config = dict(
    encoder_arch='crnn',
    model='encoder-decoder audio transcriber',
    dataset='short made-up English sentences, spoken by a formant synthesiser in many voices',
    train_examples=26041,
    gain_aug_db=10,
    noise_aug=0.01,
    time_shift_ms=50,
    n_mels=80,
    hop_length=160,
    input='log_mel',
    spec_augment=False,
    win_length=400,
    tokenizer='char',
    vocab_size=30,
    encoder_norm='batchnorm',
    encoder_activation='relu',
    encoder_depths=[1, 1, 1, 1],
    encoder_kernel_size=5,
    encoder_stem='single',
    encoder_widths=[96, 96, 96, 96],
    encoder_rnn_width=96,
    encoder_rnn='lstm',
    encoder_bidirectional=True,
    encoder_rnn_residual=True,
    encoder_rnn_layers=6,
    fusion='cross_attention',
    decoder_width=128,
    decoder_layers=10,
    decoder_norm='rmsnorm',
    decoder_norm_position='pre',
    decoder_activation='relu',
    decoder_mlp_ratio=4,
    decoder_head_dim=16,
    decoder_fused_qkv=True,
    decoder_bias='all',
    decoder_qk_norm=False,
    decoder_layer_scale_init=1.0,
    decoder_parallel_block=False,
    decoder_inner_norm=False,
    decoder_positions='rope',
    decoder_cross_attention_every=1,
    decoder_tie_embeddings=False,
    residual_init='scaled_by_depth',
    optimizer='soap',
    beta2=0.99,
    lr=0.0039,
    beta1=0.9,
    shampoo_beta=0.99,
    eps=1e-08,
    precondition_frequency=32,
    max_precond_dim=1536,
    one_sided=False,
    adamw_lr_other_params=0.002,
    grad_clip=1.0,
    gradient_noise=0.1,
    cautious_weight_decay=True,
    ema_decay=0.99,
    steps=1000,
    batch_size=64,
    epochs=2.5,
    lr_schedule='cosine',
    final_lr_fraction=0,
    warmup_steps=30,
    weight_decay=0.2,
    adamw_weight_decay_other_params=0.01,
)
Rows from block 2 of the text decoder of a small encoder-decoder audio transcriber, named by matrix and row number. Rows with one number belong to one neuron. Each number is 500 + 40 x the weight over its row's rms, rounded and kept within 0 to 999. All counts start at 0. Numbers have three digits each. After the name is the row's rms in percent of the matrix's.
After each neuron's rows are labels from the 100 texts, of 14976, where the neuron reaches its highest value: "fires on" is the input token at the peak. Only what is clearly more common there than usual is listed. The data: short made-up English sentences, spoken by a formant synthesiser in many voices.
# fc1: MLP up (decoder.blocks.2.mlp.fc1.weight, 512x128), inputs 0-127
# fc2: MLP down (decoder.blocks.2.mlp.fc2.weight, 128x512, transposed), outputs 0-127

fc1.227 103:487497437467497451577512502555567493465536468479509557511464520502489436559572544538497465544482549544463532587494503584548568480481468498573464406500522537533473491445528496497511500495455446564574440507538544517492475462494550568542542486551511494466462430522444464590512502509463500477535485527487466495540519524485485512499525476432571512494550528473560518510452520553574510513436
fc2.227 110:578530535440511486473453483486435555517557476471488503441477512548450433432507510477570561528483522512571485497456512590527441549487542438555416543529478498506559534475583494519507558436458471542488539497512461500503439558481515534555505519528498482433524493437494502493469472521540512495597478481539467536524505504473407572551526453487507507460484492476516484462438437506493562531497
fires on: "l"

fc1.41 111:499517486512511467450494650502482541456510487551523459519495495435550509570438527454581534563492555512515572462474452533464534511552527523457425461571513453501481502431501514453498485501517438504487440456548438534535532432526500473470513533503451557449494536545520481524450488447569573510545485505557492492535490405517533459539443509485467524499528472538500534484464447506454517524487
fc2.41 100:541517515508469495502656510497473553510525486536521476538476498499512464504513504448486457434521485471504527511490457422423478436507506501490436482479468503503542510437500519465532539535425524408456428545509472516450431484472532509456424479555523484579478500494492483471540499529447474425538510489431551477512486479499508529434502533444507532498592512477468447464448522432531565542441
fires on: "l"; "e"; "d"

fc1.61 102:496549471497468569520571439503473526541530517520482529479516512501460536471503558492490544477533541526475557543580502555525429530536529525484497517477474541535494509479456526542495582520497430501457528415423481487515402539492501580495381513526450469537459526488514529506479454536483409547495476529500513497561520524477507438495536521575479526537474481463479550399480567468539529448471
fc2.61 097:507491506509567487488513552475511490520562493480549502489510506489621459501492475518536433462473524485508496465484476455492364473584436431482570569461471498491452522445457462521508501552528585514521540484548547493548516508541502459443527448506544561567503493552496461515471497516626520468554549555492548519515484490449526499580533516499506444524518494452532538510510557491454520507511
fires on: "r"

fc1.232 105:493537475551493472532489531464523538529528482508510519497521588511521438441515501553531555475482483475501504482494515500430464493462488459564515530502512622466512451482442463435529526468478545480470561439499586463504495404451481607449559452469558471415461430537430513491550470502419536553505430530491505512494511560535437530493480522443487499472525465519464469531501510501537512475478
fc2.232 098:600459476482585560493567504513530490475440540517506417518492447551556460464488502483512523475546429458581531508534462487519514543425544475527434433543537479473501479495493446515445474514462484486510546515527472543456461553487495456516486522453564508503497499554542502494558500527475427404560519498532509531476530547475487576514437489418478479494476507543491447497476546515571449425512
fires on: "l"

fc1.474 108:515463484503425424529539486457442468478477496502584560526571528487562505496551496540473416508442605517518491483543452529475508535525493484510471521488494508532473581464468521477497528508490527473462465462467392464556500523484525560446492411545494505426484468427470409522457470485487460513478505513461525454449436494434511475481553492536499549547436520568512551466511501521510482547536
fc2.474 092:511467459509442377498470481529544601493489507446479494454427425543478522474524422461491536537477528455520534571521465527493551554475537534511528463487465478529531473454486517561511504511469506495525411471499519535518538459470474462524508455479565484530561543513511488512510467552526577480454476508501511460463435537520475464509452488508471385508538497529454615561515550476518445513537
fires on: "p"

fc1.24 100:487490474442486524490526494503508457480538528525464491471486556440473546501486509520536460566511523536447551502488486538518521564486482442468522458475455431504487427403473436414491504513515489537512467481526512539538462546489528495439505381492472471494511497430462538403478493487557396422485572509489521547517538463501475480534513445440516514572489513444485491577488545578480486505561
fc2.24 100:554491492442435467489589589559544526499494518558515517546428549530484484542474484508491509481501476504535541540521491495498472518460490520543477431450464538527448469481425491516477465547452431521505580518472483544570533441551563505516468562506508515561520507556518534556611485438500573531469507525469509470463531485474477465538518512547456530510561414516557512538493422514550520540518
fires on: "p"; "n"

fc1.142 110:536560482440520520512527552511508457448513415544524460566548501527564551427465485495538510506495481494495556499466477439513508505537548532476543516601481534529512479476506435426544499459476503469535504450550491486509558493541539484522458535467512485493585594508456443494457401514463493475483585489533538497513452527581446543484587517452469478554449523521504437446485513537489496460533
fc2.142 087:494529514548554474525561525489511538539506512402532571466485550528476472487557479488467536539464454508492575578533576508446506455432470513453502517481505542436488490455422492585456527534545521514520488559498486554537502536542432542518486489523481503604421456491476510500499482555509569432507505461469535492573530498466531497505412511509497545504511483476425456531530578513500552540472
fires on: "t"; "c"

fc1.125 089:539529457538508516492554472478555513527519445568487575493487499530469480485503525540522549497491475468411462549438438529516544534434489501538500506585531466457512521504435482463531531486554518533453490511465494514449400508533546498403434569449495461469469503521544515422497514468475476490494486491451481461507398454559449444527500467539529511571494474568544479447481499548466527457570
fc2.125 096:485523516470514521477530577471468619503512497496458525479558499430472506479459444486471527427638487484585462489517512448504500465466535446484443484397498538505482484454517492546502447519456546519460494418584555552489517523495505500488510502505496554480484467514505442491525531442470503476456559538478537468546509495570535525483527530524494502448453533500510503475500437580584462441520
fires on: "l"; "n"; "p"

fc1.448 103:480448470467553468491521505520468445486508557493474492499530518492529508529511519430592437448519490415462443500456512557478530519541531475408494487499536440446523477503503526494542550475568518512539537547463452515535504544543470470445524506410513553470577549509497480485561457475501472601464506563438468571496531446493464510469454508557501457457453576482490460471506500515446508453415
fc2.448 102:472530479561476506489454485447542507565517499610562537498462607492528526496523458545490481548475493473535489478468539467487474501478472488573541474542494533533497539504530519431494556460570501484501429481543520519459515495549524557568478444548486491567474492526549482423503508436535555541534523553462492478462528498419560539459609467470512421443523545502508531500495492475411508504509
fires on: "r"; "p"; "y"

fc1.235 095:368487577473552564492483505486470514466519492529523467480359568508528519492439488520470556525479450501585535458538530511488504459493484437547541518423416474515522569561557485493533481576496485493493472448497517474427518525499552480479485496508447427507531537502427515486484475481553488451507496559495419472456472464496524507477512498544524564499511433498492541536512493494462450521525
fc2.235 092:533525464515486444519526515519505456491520539500426563541583545569447564562530491546476510482554536436514492539499454547502457492546488498524462578556526456463465386433460459481476441568527487465481529496496504480497440463407526569426443516522479532567554530518543481568518494515478539525499431517464447497490571441507498489482490543560455491439519488522484519520488506499477502546522
fires on: "<end>"

fc1.200 101:499470526492527530445529510566429497530552533496508484494480519499477487441550454532442434518428475514558414503448491538446438466480524473515523545476496491404468541513517509477543440574539504556570478516484459479460490553493467553515548551554527526466499501497558518460465501561530487514468438540373497465444460503511574506528500501583537506567528499477474443561515462505524552537502
fc2.200 083:495522502465488514541484537453454540519486551486483504513490523445509535519464481453517557438511426572502491488527523496516457533520428461493503491460470507562524483486534490527429496441556492432436588474566469587488508508461438499452443399527522578468548429511494489546485573493480454489504513445518528515482542480503604510516476477555514523405416515569537531477444514496469474502484
fires on: "a"

fc1.446 105:500518477526488490495530497499521535556503551490494465499477516467509502556482499506537566440429533447523485450500455496465510569493464503443523542485461508578496555489595478470507557457487400436443445523543467512450508501512530585442518528474531467501474530489433512551472534466452551550465463371585469481438465447482490532527452457514428541516543532496566508490486528528532547537513
fc2.446 107:505487476542553502485439528532520493456475536422478488543541572520413515537509497547569456512497511552498505518467479429529529581572516524470456449562548485497443443503473520526513433502462482533508507518435526461560478495467502443523429529536435467572472560545542541482584499503473484388476519536450527504440504523538541484503399519469520483482475529455498506526475466420492474503535
fires on: "n"; "i"; "u"

fc1.66 098:414512535485604544538529509526528508510498474477525511535535535480493517494543552512523558466492469454503562440493499488564551535546519455502560534506514475471557506511539464548463541555608515488503511501476523469488522425465488473473609500533530463461442473435494479504497549517422519476514434468429440453475467519573502544453546480507502603482441514544490503576513445496512550483467
fc2.66 092:557583526472526511491532562488472541428447527473432514560516503451420476431534492503579519540495505551521537487559459488560507469544461495517499480490501491544465495472501557547498501481460532564513499559541444529553506528475554478513584519514516457539472457492555584500489526451468509561553505483498508549464516519525468457474502523497432495625543529495501501502434455431514563589484
fires on: "n"; "a"

fc1.54 102:541525448524467483550549491472411502483462549439461434485496489483490506536483492549484479513547582523507520529503529496523513451519527527557470529481484398534571459474493552564471485540494531471395542466435556420555521452464545509441510480567511534521555458472533552471544519431478528512515559496537498563433497528490454504554582535534500473529518440506443557494493528494521474456548
fc2.54 096:444462507402503501448523498433443463500489493504446528510498514415523540466563523526559558444483531566494487493512521475541467518491444574485528499445461429483509552540491453494525495513522537467579496531558560572485540496607544499518504540458477504543492393506506482523474515516534492473489492546494423445474484437454526571455488514489514550421459469527512521408547487510533481502472
fires on: " "; "s"

fc1.334 099:517460501540491476552521495533569476489504504482476534550525569538479577554505498566565484524515528528443524479540470406460525541580402527489581489516465537408499474462480473483514466485431555580454489449508522453469536500533469548476517512545449455492493531556453529519501510479486398479504458500496547532564502520572512465499562522502487525558470550539471551440560462486497547499484
fc2.334 095:517443504538522538568473438554541547499443508519397544491501488483446455537510542479492450530503535485469546491467502536469479507495467541522545515487504462477436438492447505462432531552515487555557568504477560494473534480594515501528479500521559477500496520517540503438496489504474447504509434544510482504453553450572370544456564541587470533508431518501539464484521490454418512520504
fires on: "n"

fc1.140 104:544473486551502454557495577457593498527491465474588497468509483513504506599511470524538500575493555464481506483493508437440516535518561519493491524454542421544492489445492482479551463510503560471562464453506478575507512572467608521566546437483462513493510490516524469487510454456444417467519525489505425520484433499449591541503504570541471546511512544523516514522510476530488473520481
fc2.140 117:526466471471473473531502514544567474450493491473524573523531462483483463504564506482478510513539420506470512580476546471523499504522478503473502481532453463418500528493519597434464488416562505566463457467489474412567520436523502517463483415485491514519510467460491575513575435550438509438507481467495515523553460510531480432532498508513452537545465501615452469460472487517555463540510
fires on: "p"; "n"

fc1.506 103:513505493466473573581519469493461514443490562558522478410561519423428522504481518429503476484419557498495432493540559556492460464520553541450476485542440453456566465484471486591544488464556524468485552496479525444497514496530478493473512517500514501415521473503546445496560491473481453580545493460437521423547490501491566498471476426416497486496504480462523488489498497535496453520478
fc2.506 100:528479526489480512486527539519545476540535468416519552488490449504567565481484539503492537560514560521413504549453474428446495513502553427510477518551457500458507571523478484549481535456501520534420559455463506521498469514508546474473513571462513491490449554584490493483500464441550477446554568497523505486503600541430450505513520491538467446471538523446505479529383446476456518505509
fires on: "l"; "w"

fc1.1 110:470483525512550437466538527431492540458488539498529573532572489497515524502503505445567467506501530492514454572464473447561477541498543463528470586474510431520563457489445561502589458508519490513474405495465491486576550545471537460488454478557476523495416506480478517454545535547546495506536383510532467495522480453491550525474505434458545514460505500501551546533450472431483528473522
fc2.1 117:484506502458543485483537491442532548467473524557507567436440488471480509483469524444571468459487478601521481455460526472532498503479527501518489519466553487500553547499479492560474505469507490579452454428507481557447457438491533439517472434474475496528500459531487458537588515483528485466465590465536445471488504478373522524521554513460470518426528572494502459549474456429456558499479
fires on: "n"; "r"

fc1.99 095:431581528440453489549603493562444491483566443537449469475547514473476471502487509528557549486417549547483459467473507509540491553484510539441542488533503482513474503451475445494575494517471475520460531529473492421509444492494440513451582465496449546480466496402567513513472488493523464536481470519537533478451517526468549446483546498440507443478599511482532493499515475478540524513581
fc2.99 088:507444482573439470513390512562463549554528466515510541495438479528525550446500449534512493490505527527443500567487463447497496459525507456552500441544482499495541487477541500522498536478462456456501464421511474556486532494460435553543483525473495514502433511458490539491493507498551487487627471536399576522495492534510486487496436446532493543554399506485501575509479506504521456571457
fires on: "p"

fc1.131 102:520459514540506529529591496541486489565503521538484490537503514541540470438519516482520535489490465550448513533468538514511567503511487491561467459526539549516521475540496519555438543476419503503519510436418542561485538523493459516483473476531460421405460463533572449466584429558514548465525490509539526450425559516528523541463479516498545540436482439519457476500477468594492551448464
fc2.131 111:448519521526514497564505541509491500494432554480547493501528401468507477504498525486381536510565469547482475495558569549501483493506533506575487459427473534396557481540443580498503445508465517505462569525511454436452502526493506490514456465461549499447459504530521560564480498468435477476506524481467445480491543417521510477577516507507463459529553451490444521536519529453503437475553
fires on: "l"; "a"

fc1.436 088:457469496441417431481591495489559474462567500453526547452530531529506454469503528516558566471564485508493482490555527609482548503449483464462463464483455497474511534468537497481501516479538496456444499495498481450554481406507506487536571494482559522453484505448610467440463461452522525539497519520502454531445526539493559520601525526544570509489502478507497469504527555493502430515456
fc2.436 098:469477492539534516537454503605458536510532462443417532514489489544576513493452459477540494470511471464530542517445566512503467438511475560475450542480475446482510489582569460581554504552469547473560437430551492491472516474516456477506456527414490521534465517521476512480543487511577514397519476538499458474526542503485499458502448460512445503506567494507535492554549503462535534434447
fires on: "t"

fc1.319 105:503537499460505517524446551548494466519503512583542510487495563584539464490450519565511449529522459473537410539493526454538519555526480513566497519472526509568534464492465586498538521552565544516470468532500464504515490500466578554553472556562499571566532537543444526473548450551514429459438507534465542477507545396509461490496537511483482494565447477545503478520482485437452520477481
fc2.319 116:547543525555525516492519406498506474509455511553553553570416528503562507509555495567493459460524419533467585431553543448485519474439441535455483501510510504545497478504450514459538488493430523510494463518530459591507521426450525440542517488404444486547447460468516475499487481421492492483478544467495547514532515412505477520479434430516485543494487486507487455570503529491492522484480
fires on: "p"

fc1.294 114:517505451480532533528531531499545537504485521528506538491459492481557469526560574449506600495397498464506524537477505538494473502499517496465500577478529407449521523412540487523519511574541443524455520505477487530487541534430594519507490448557520544493523507484511532574435541522554476569491543522495569462496444453471554498519548550467487475558432468470490468475496572533544454508438
fc2.294 107:512504443512502481474495531464468467522477513482441607518466431418342478490526519490445591530503475456548500443514526488471503478490436545500509444444579564509461564491532494469531498462503428521513502489549511497491511517529544469565550467466568441478527461468550522511493515513505449571526542499460516553515439486476467428553532464470439457500499517494482470515481480540494460452461
fires on: "r"; "e"

fc1.94 095:465422452472491531503553499539518567475477488546501452511544544526520472504458531502454436567475421484544472539535549476572378607552477478598515498521457492525485492552487532491442499555473501516481454509501487522559567494442511473403497586487440520538518513525501488529559513573530515526507503522468513513479548463412537514544499516482529523481559514509544468518494535558476483501462
fc2.94 093:508527462486513544513520498565424497425464532576504575557513516497506532489498445554518492476477461508501469519453560471498503480507491469541494516446541429488422541503451441522519491566488479578524497553476574495471575473528539488474432526479519471504489555564558483564581548450491449469470518434467575534526557485514520510521437523508481492445468507459514439463500494572463487404546
fires on: "n"

fc1.330 095:415514583513504498496513454500470444545513499530460482514573516468561561547514520499549496526503512565464544496512489545478469517510497477521475464546541478531485544505447497546560470464508548520538502521461582502518520521562444475426462453570550585473536501522518503431442563481572523445529455542514514513445450515480500517411517564500466520488486513546448500570500551523412439497421
fc2.330 095:486494496440410467509498455474543464520505536465483452491530516553452582406564476555512511503416549552533458511458452538494521455494521474529523488574463520525555422479520505453517460515546521538545544532508449502518502539558507520429540524473500536550517492504481527571468533498486500613470537487463506563552516511540475493457473503417546492526493465532456544514544522551427481414455
fires on: "d"

fc1.20 094:440460493515539519552550598524451497432546481466428530508484456487425508557457529589518434485560525511481484508532482486487580500489504473537505542514519534484441427476532476501501487428475508474518390532524556439425515563512541501458510524519493492515505559534557513470543549488473465602455496563529523486484548535552483450476476490483496487474539507503493444459463460460534500564432
fc2.20 099:418506523551586524512544605516499456425481569459448566531496532466424549478500463516537483473518476491450521514449462542456495502461495518532470475528525446476484474501474504522492497492407516521532461528548551485451461507506442463446471518497470482496539564547554502484553488482412416477446491522455450477484513513502535508517452536479474443505609559474552470460584517471502500448483
fires on: "n"; "r"

fc1.216 095:506490532407574485562452464540529569443469577480531474511541594454492471514521459522495497540562480464559546506558450474491580512470491492506490544467447534506539556466542493558474467537513522482500562476502538512515523523486548467511518534506412461434513544521558507446519507528470458526484531490495488525419492492562540505437446424577489515499530505478559490577567543497503452457446
fc2.216 103:511464517496438506491542487512500443483472455475522463521503521520567504510561448498467514446482390511488594513504445540541451518490525483561518453603551443472583433475482492478468520571506484530512496490540469541427457501403532560489452451549456491540454452491446494546453474503561496487531455454560568510566506513416468485502518479492507484526478484550518426495488552493446492491493
fires on: " "

fc1.484 101:523523525473454485534511485552520525540469510552481590493508425493530429494528440528517554517412468532487564455545480500463476532536512480550579457595476428485566535538520541471585535547504512560459530487544547477490517493526592510529459514460510466515514536476486457536538442478476504555492547493548442519512496474526444499497537409510459439486525521550464528472485538579519491416511
fc2.484 097:534444490486524562554446468478433504460482525556493459509541527443479561456525503526416470525475495473462572512566546551472545477482471576490496458445580479527511523478498484397418458577513552477502474541448604521507504522485539539455490471457517477480510495522541515495452529542548476516492500478455499467494465521541573518466497565517522511581449459461511413506543476556490532538474
fires on: "d"; "h"

fc1.443 100:473508445484446502481499576529510489558470433476510521509517521510482447548466519495531505579594488469529454522474522533475547540571565479505562526503455500476534503484494526462563510515475453541474575499454548489497486412463491552554505540446437505556528479588538522516489425437472505465593451513479498531461410483465504473467521572583467480541541495460530491493463536566505477552497
fc2.443 119:445544510527449485475409570474511480497479574533524523495482476510443485474497490539511488539516457481509501530503446544503444491514502506486503512505506489472545520529475531470516468602383526479466488600479438518525433439460477553534439494454501546513526540529482513486570512541571547409573514487485516544487480442543499432541497523597535460515501526503563493451500464562542449551538
fires on: "a"; "s"

fc1.136 099:530432466533514545577518514433480547454440505502562504495461555516471522484491501468517525519458488546492434487469531550509477508588496478467470489542410472513494496524468477468555536541538453493535486479502459508453434535480520542495450502475466516495458537520490461548516554458611442486412389499491456444501491450483492492454488443511526512496512598518466489398551547542466486444482
fc2.136 087:431490550539494494517487494499456452478557536566478510453504494489490536571465441514512435508515522549536503518555465557522438514392462446536551513538516447463528550538489533493429510511517470485501481476459513549494434443544483438461517512457504468480521402527536553433496540514544546542438561550497499536489566507500524482516588514480541521543449495510538455478502526609434550517518
fires on: "r"; "i"; "l"

fc1.121 092:546594413485516484536499510489505507505473502551498521513549542522506478411460493593480435539503546476504492483453502472455502472526541516514440492486493527616513523492475538475421511525469502524500587478488484504466559450534505574528414486491413506480514481520560491413466489563507420475481500482447519461553553439522522530509433512484509497516566501441467438531500556502509480507420
fc2.121 105:531557550565521511551480488468528470513501457548550554506562500534497397497505470521522532491510567524432533496519474436539484486561483527460440457472557465497525518515543490473567525473571578432507456460484447535568536496498492435446506507489512580512469460494445464484521446470508509560516502377469487508510484414518463562463488485504413533498534447551480431526504470488509533527495
fires on: "<end>"; "g"

fc1.424 106:463462451581494535448520412457471522474486488487486483538551486541516472538378500519565462507556470526530493416419485496500479575499489470525532516496522499536553438471488479503456523475508511526513514479571497467480470504450523524488531521547555421425514473562512491464518488545479405486500488581556542454488509529441508556432506472461474539513529509509495607561489526505559556489524
fc2.424 114:573513445572490500449508567466564606550522490513530519535505477551459400502476430462457463495517445482444461454529485481515514555513502471528449517493508517430502488462459516501439488496441513501558497523604519552504436454435528482519524478541452512486462544483450518552533544451537489484468537482496480488493507485512526559544576455494517499411513571436520465469471484500565525427493
fires on: "r"

fc1.430 094:452515528532552445501509554468569547510513450494510496533464507531541494605473443448456493459536551503447457611559509478508536495509480580498453530499431512453565535518455530484537500445500480524513421525503476528556534530486482525480454513510470552450434492522577515522480488515487491467503544545558577480578493444514495477472514472472505541446451514514454448553529570507554495418447
fc2.430 102:478572512463511566479496438524504492511456548579524469491440474505486489461478465604544492509543500498505507516536473536513522452397406483497479494497384551437533523471396487531450465568526518428457476492499544534488556480567498495492522452487504515477545473446526478530442454477509473517490494497395434503534450502528501472557452511499481525449498504529482527510471437496533545514571
fires on: "n"; "l"

fc1.420 100:461536514509437564498509517512535456499456504529545493412522489461501485525502461530524533503474507407466503507484487492535502498507490471484424501446511438596474517490452559569486469526517479490527487487462401453453509575464515539478524488582558553501521507540462435431381497473546476581492553439484426482430496509469537539523496503454539576539542475546510467501485475485526552526516
fc2.420 109:492507519446423437476487494482533464476564490454484521516485468516392509553501510486548570520493531525472461478467511512506448503485544510506552539478460518476377505518521501533490499517518476514494548525506481543491524446473433439495494430521497474578518412523514479531399511533415446484504473517483601495504466436543521461498557513494540510471476563449482482513522543453541413591539
fires on: "p"; "i"; "l"; "<end>"

fc1.383 095:511463497536553571523551525559451490517522538408491455453474504482498499525530456510537525529480476552537444482519484498425432520489508471561485520473439456475520504460575471526460447434456491487505526418487556482474485482503530514482421513534570446517530560568517577535499536536536568442538438516441484470464486474514573495545480582537462537532491528444439509561587500514505505514479
fc2.383 102:546546474483539489441495502475507563493471489564491500463494453480520507525499493527537473455512499492543465531516551550450488483530493483491495452551451533471599448492517469505465493598516477458458523473490531610488424536504543529474473519470400566559567433427507431514496482461458509459457480482501404524461498524465477527468508469566507485464493497534441501451516515444521488613437
fires on: " "; "r"

fc1.194 092:473564433498474511515552580523459516551462530462537506505524548532468419499501553503517541528518518478441452453455536475495467438468499560524485432579506521457460533514443518468431523525546506473543530505455528528472559526473503542535504453507511478524403572485461398569450529508499493495540460544502499465532509536510495432546517584493457515515478567484532535469518514429544581559513
fc2.194 085:505511488523513543512481493537531486514490530500589475483431545439546509500533536562499456597487456522405500432443468529454514494509489438509582538428487514555580491492533524530399470479458518481566465456498463543478498566427421468543532510466564575506505500444543537527501499493476467483543531509576572494480488524481507561496462424481440489480509497498485523571500518538505527486507
fires on: "p"

fc1.201 097:438459513448533449529540505518520451481519457531518394508515485569556503530500501578523490449518586488498480478563460457503514543418546511507562528480462524509503511477492514470517488473537542466497472533529429518487523443528580535466518459439459438552471526462406524505448484513509593549480467472463486515465442560487546518474552428505496490490467443519529558460437416516486443510522
fc2.201 098:537463540509545537506459498487448498453493552493519561474494472496509553469484532494486506532491484498525479512455492426567379460508492491488527443536416501523506570480446376535568487504544458458496487495482456474518448481468551515492566492533521436515554459494533576486482510504520518518485465505405506549547455477468515592571508474457463507550540494591513480503451575524533507498432
fires on: " "; "o"

fc1.91 097:533554455430417540523528575476596488449479464510540481525458473519408455444437478565492532479501503474513513527471556520418528474548563538531545453494469494477414514510492520545451500497460469502468460509486476498488555470467503473523438462499467487463474549549539512479481497477539504576534469486472530547558521416553491541479489481498475571515501590529516481585454467562555527478526
fc2.91 093:504550504504518452458449453524514515499516479477516477536547530530579473472561492580437493508463544524492521494489538486622413498509507534496494523524489542477474362431485515479500524513493556493560490519487486551477449486513496536504510521467542507511494503583548545515474481540529537449460496426592520584485470455556513449442417559569462540514526493481517513558459543499490523538462
fires on: "d"; "s"

fc1.133 108:495521471528469465530484576490518519514534470465458535509528499456544487500508558445528536513570546494535450491442456532475569526526543432451487517552444513458505519493619460436541414476470536464524554507483514471482543477523542541541514466475540474520546442567485542502480531557515477504493398466491457543534464541492523505548446502512567530510548569470511509419459489391471519541511
fc2.133 108:410511493505471436507481510478523479445467531572506417500582415474513495522462497543544516585492484523554480475567503476506478493454567532487507418517450493496499509479484454454553541585504476506402485525451510511571503486511450529548535491444530492491508523467523493496533468398499533458422478475539481503498482504564462415531448500543473529468516446562464493428458482520504492547443
fires on: " "

fc1.397 106:511543518427490491510519567458524451529501566491500504511526462526509431385466514525457484474481541478543453470455532610545533555507529475539502465529446481471515444463551569470441544550495503544481552519522488475479494466427477481517495496552505463568474413521483505447462478509533464499469472460484442573466502512500525521527509497444467495415515506534504486574482377517453573481487
fc2.397 101:439575406512550520445499510469462529516494552602433484458555475457425517523513590505515505490499492497536552499502487528547498460502444537488549491510467546531532512494433502555483568514522516430511486439552474518477449508519474456507435443454505524541415546574504495489486536481488507509492524507502536487502449502458505558441459480515474607535498519531454571443391507501524512489486
fires on: "a"

fc1.328 100:547547476480511547460474438503456452514566501516524588495458482425492464508433556564500547460476500481549524503436515441513517466537455418544547528536476504545534478462457542547515481456481516490528452487496454503477454451478452529503485576545485471491552533503474543464472441489516509511546516557464578439549508392548545494498439504457553533524475433548444526495480499456437463440530
fc2.328 101:441491487527508479531513478509493487536456515413514440488514431553492533442489476501436530460490582561481495524443526452514455492560486494489543525509483538573505521464562447515522555562515482421486498471526523486554518488498502475455573474439459552485473600468529514450447515563454500518425442458500441482493492527496545484479485514484564468550475498570503480498560536606559506515584
fires on: "<end>"; "a"; "w"

fc1.143 092:457439468443516553533502502430519512507447547554523444504606463435493551413504525572525511549493561525548499463513473608460518500507482425493475484473510491512497484514544500458483537469548456494478491474448518532488454498552531549416469507529543540536414496594522459546519479526444450585474517516537517463510451495518467476583491470538590508504477472488507473501479481489495463507558
fc2.143 092:484505467478521475425423497465529462443456455452502499480531508509480501543554490415540466504417478462447491517543531480513544461521516569456472515509547401568522508518487442529535512551516523545528535507474453402511556480484503512490517574436609493434609564496529543504540510479486426504528524483476444503494489458474522529475538489493463500505461436528484561480502540503477526542568
fires on: "l"

fc1.56 115:456491426479582450454512515543461436417521494461456491480556567450461479509526509481520517501531477493541493481512494490570455467501504468534406523496422541435517543507492523517471543491538503536520524544521503458510516404529492482530506509572530479519431581511401483507492554488476505485441452500500545540407479552504505486470478421447520474532402500479478504484550589465527490459487
fc2.56 108:457438519505483556512499481477528504513532537465575579545497505561517515533500539512528575506529464526541473500519495548496467577481407525441517503526508468528527527429478523433532486502489579440449482477509423432609527511598466470457503462452520432510512543552522534591501520442524512493538524493548454503529509553533516488478494521483456478565525495577546463526431483521523468474537
fires on: "r"